config.yaml
model: "masked image model"
mask_ratio: 0.5
fused_qkv: false
bias: "all"
positions: "sincos"
eps: 1e-08
epochs: 20.5
Rows from block 5 of a small masked image model, named by matrix and row number. Rows with one number within an expert belong to one neuron, the router's apart. Each number is 128 + 32 x the weight over its row's rms, rounded and kept within 0 to 255. All counts start at 0. Numbers have three digits each.
After each expert's rows are labels from the 100 images, of 14848, where the router gives the expert most weight on average: "responds to" is what is common among them. Only what is clearly more common there than usual is listed. The data: streak pictures of flow and ridge fields. In brackets: how many of the 100.
# router: router (model.blocks.5.mlp.router.weight, 8x256, trained with AdamW), inputs 86-171
# up: expert up (model.blocks.5.mlp.up, 8x256x256), inputs 86-171
# down: expert down (model.blocks.5.mlp.down, 8x256x256, transposed), outputs 86-171

# expert 3
router.3:120188151089131151187080128152128167131046139166147159087103132167136163163139165080139188115155116098113067161164116112083083142128139158110203155133082136173071126102155149148141108100110119135083160084112162140119077112137103130103060144082135142128132088
up.3:111120193096138136124120155146141129161130185085154178111106175086111135175126147158157107143125087105112145115124147065122108116120176118120140113163140143112128077125144119222101110134147140158149104096063074115179136086102129153143154182103084143131118172
down.3:144100097127168132155178107151155180160156148132124136150097122124145127112170074116190145113134134039209146159160175154154114131087147120154147089141119101090074092137140076101166123140088112099165080166127093127171153088142160155155095077091083164128210148
responds to: parallel (100)

# expert 1
router.1:138091118140176142142134141145095137189117151117159117067211103092142116113150125138119111146165156142168091186100189120120138113148130180161159063156142140111151114091066084093146104122121095053052121140162125079192156133086067104104143115069082111151146138
up.3:128131118114164082087166191130075138114085124130148150107095041179126141161155147104169132170150156130117129129129098080171152097148137094152143164158107137090076166134118119119091172144149170094069132122162186166100100113137073119122086073206080116168100159
down.3:097138116103160131148113238148123064145168161126123143179102101130100129133125168114155128183109109085147116121116091107148180116137078146164169175120122109117150107118144109119131119175169117105145227107107136192132142134135116136154095134183137079094065145
responds to: parallel (100); high contrast (77)

# expert 2
router.2:125170159160083143126100106109097099156081168099163187136130164054195095077086130154143105156160105096187087167160062066124138105121173129187130113107165170178110102111137111123160115097142142112141080133110181200139135131129069146152126157190127178115110099
up.3:138135073185110097157122124164103170151104089153135074135068110133101080150126116052118156083080151069171120159125086118129067120161115123128136081140117095120177121070106090135112104117083133177059155127113147139106154098125147138118130158116164139183098165
down.3:123145151112155120120065140073135122145176080096160113124113088116119086060083126177110105067142111156169175141133154089142120053114105173141141157157151083098187125115157143165116122146123175069114125147144143183154197124146100144150178164127109115128147166
responds to: parallel (98)

# expert 0
router.0:091199139151091074141190148101173115151156146100090119080152117127145129159078152132176104093155179148119137099132144098129153093092107126083154095102144080066158131078043098139123064151178166147105106047066075152062094125138134095179127132104113179174130144
up.3:169109129088124158126149141118130169067102122176075119150191134126205146176142119169107101133157147133125206057126111133128114111096125095148128156093098094117154130139104104113091201101171153138152094141131046148116101122132129127109138079105103159114175131
down.3:121170103191141128098164155124183159151040131139072094140170117078136132057117115112097099091119136150175143135170153131129127158189096180091085129100110104151109189081149119191133168129072153103125147148173159139100074082048132141114145169092123102104205124
responds to: parallel (100)

# expert 7
router.7:093143082170167100122108100113153129114185117150144099156105137133180155121121138093136127095103161106123076159142186139088128255246148104048081030113121091125172204163107140139133133155172163129104133184122106129118165113123145169116177132123172148164092142
up.3:169101136101098139112116095176130090138110130179156129142080112136155149092120082182122110106115142087164160134142123127120130168106187157118139085116145178121118188097103150130124114097180079109157074159092108124112123140084100169096142107108064133118095104
down.3:137088088161172122118141086137157077110134141102163122163098098116101124142087126122038124121092175152137126139127115032167115127150122098153131077101181157109150108137085140134160130177113161110076140135173098083133093092100076075170160154134107142080082135
responds to: parallel (100)

# expert 5
router.5:159167106141098152118138122105187145174129124072178131107075200118132050138145137106136171175158134117186162110152088075130072099108112127133140117166113133123071143158159129125195145162116158159143123120114164118144127092141144141139076047117151094153107187
up.3:179072146150162098095093088167134164169204122130122091153115174133069151164110162141184112122099156140103161105152107132128171120122142114124097087118127190159134095120162109099131197095103174156135129030138149101114115067140066124138165121084138179109105158
down.3:210152077167118169145138132140101098120084172146112094114097108105120111124119133103168111136122057160144076164135115152082101122149101131142170122139160187043142136149134139156085171132176174094152122106068142095112113116084140226082085160149087091151136101
responds to: parallel (100)

# expert 4
router.4:115130126141134108158094107118099088070086102146157107114120100131110051090072144158097141156165112146098127092178087115112179145146129134145135150145118092162105125152148093161121092152172114108153082096200155141146133112144176086085173135157153124115095165
up.3:145114068128161168187103153072068110135145188123122051067198138130094132139176129109146128117086159155224103131097108132107149097133079141175145152090113137125122129157146081108147125138105126106104090114155177132176078145114136129185121195101120137168108173
down.3:163098115129121084121166084151117109145110107134096099126098144149136138156118145101132085066112120150089108162117112133077165102145147102142098168105101106142155111121175115125103124109138130134163140138131069145105200140114097142160109099180124141156112143
responds to: fine streaks (78); parallel (64); turbulent (33)

# expert 6
router.6:143138120113129122077159156142154091087131133160138067150098128111122114124128144195086120047104082134079121160090158182122121145068155130086192179087141138111065113120143181122148168176148141152135135114160198114133080111119052165114113115154129123167147120
up.3:189144104112111111080132091060134120125202096138146115091122125171135148137151140158149142137135160169085099169088133130158161127128131048119162164153156116120087137057175162084125148114086148135093210105170103079131145130148072099171147106164112108130142118
down.3:137109136158119145164186142115121127110083154148157082115097092085135186154121127100096194080105153090164087130138131101113085139098144081107165118110133182140130065117126089113161189199161092159142092164093188173109074158135115115085187196101129129116123143
responds to: parallel (100)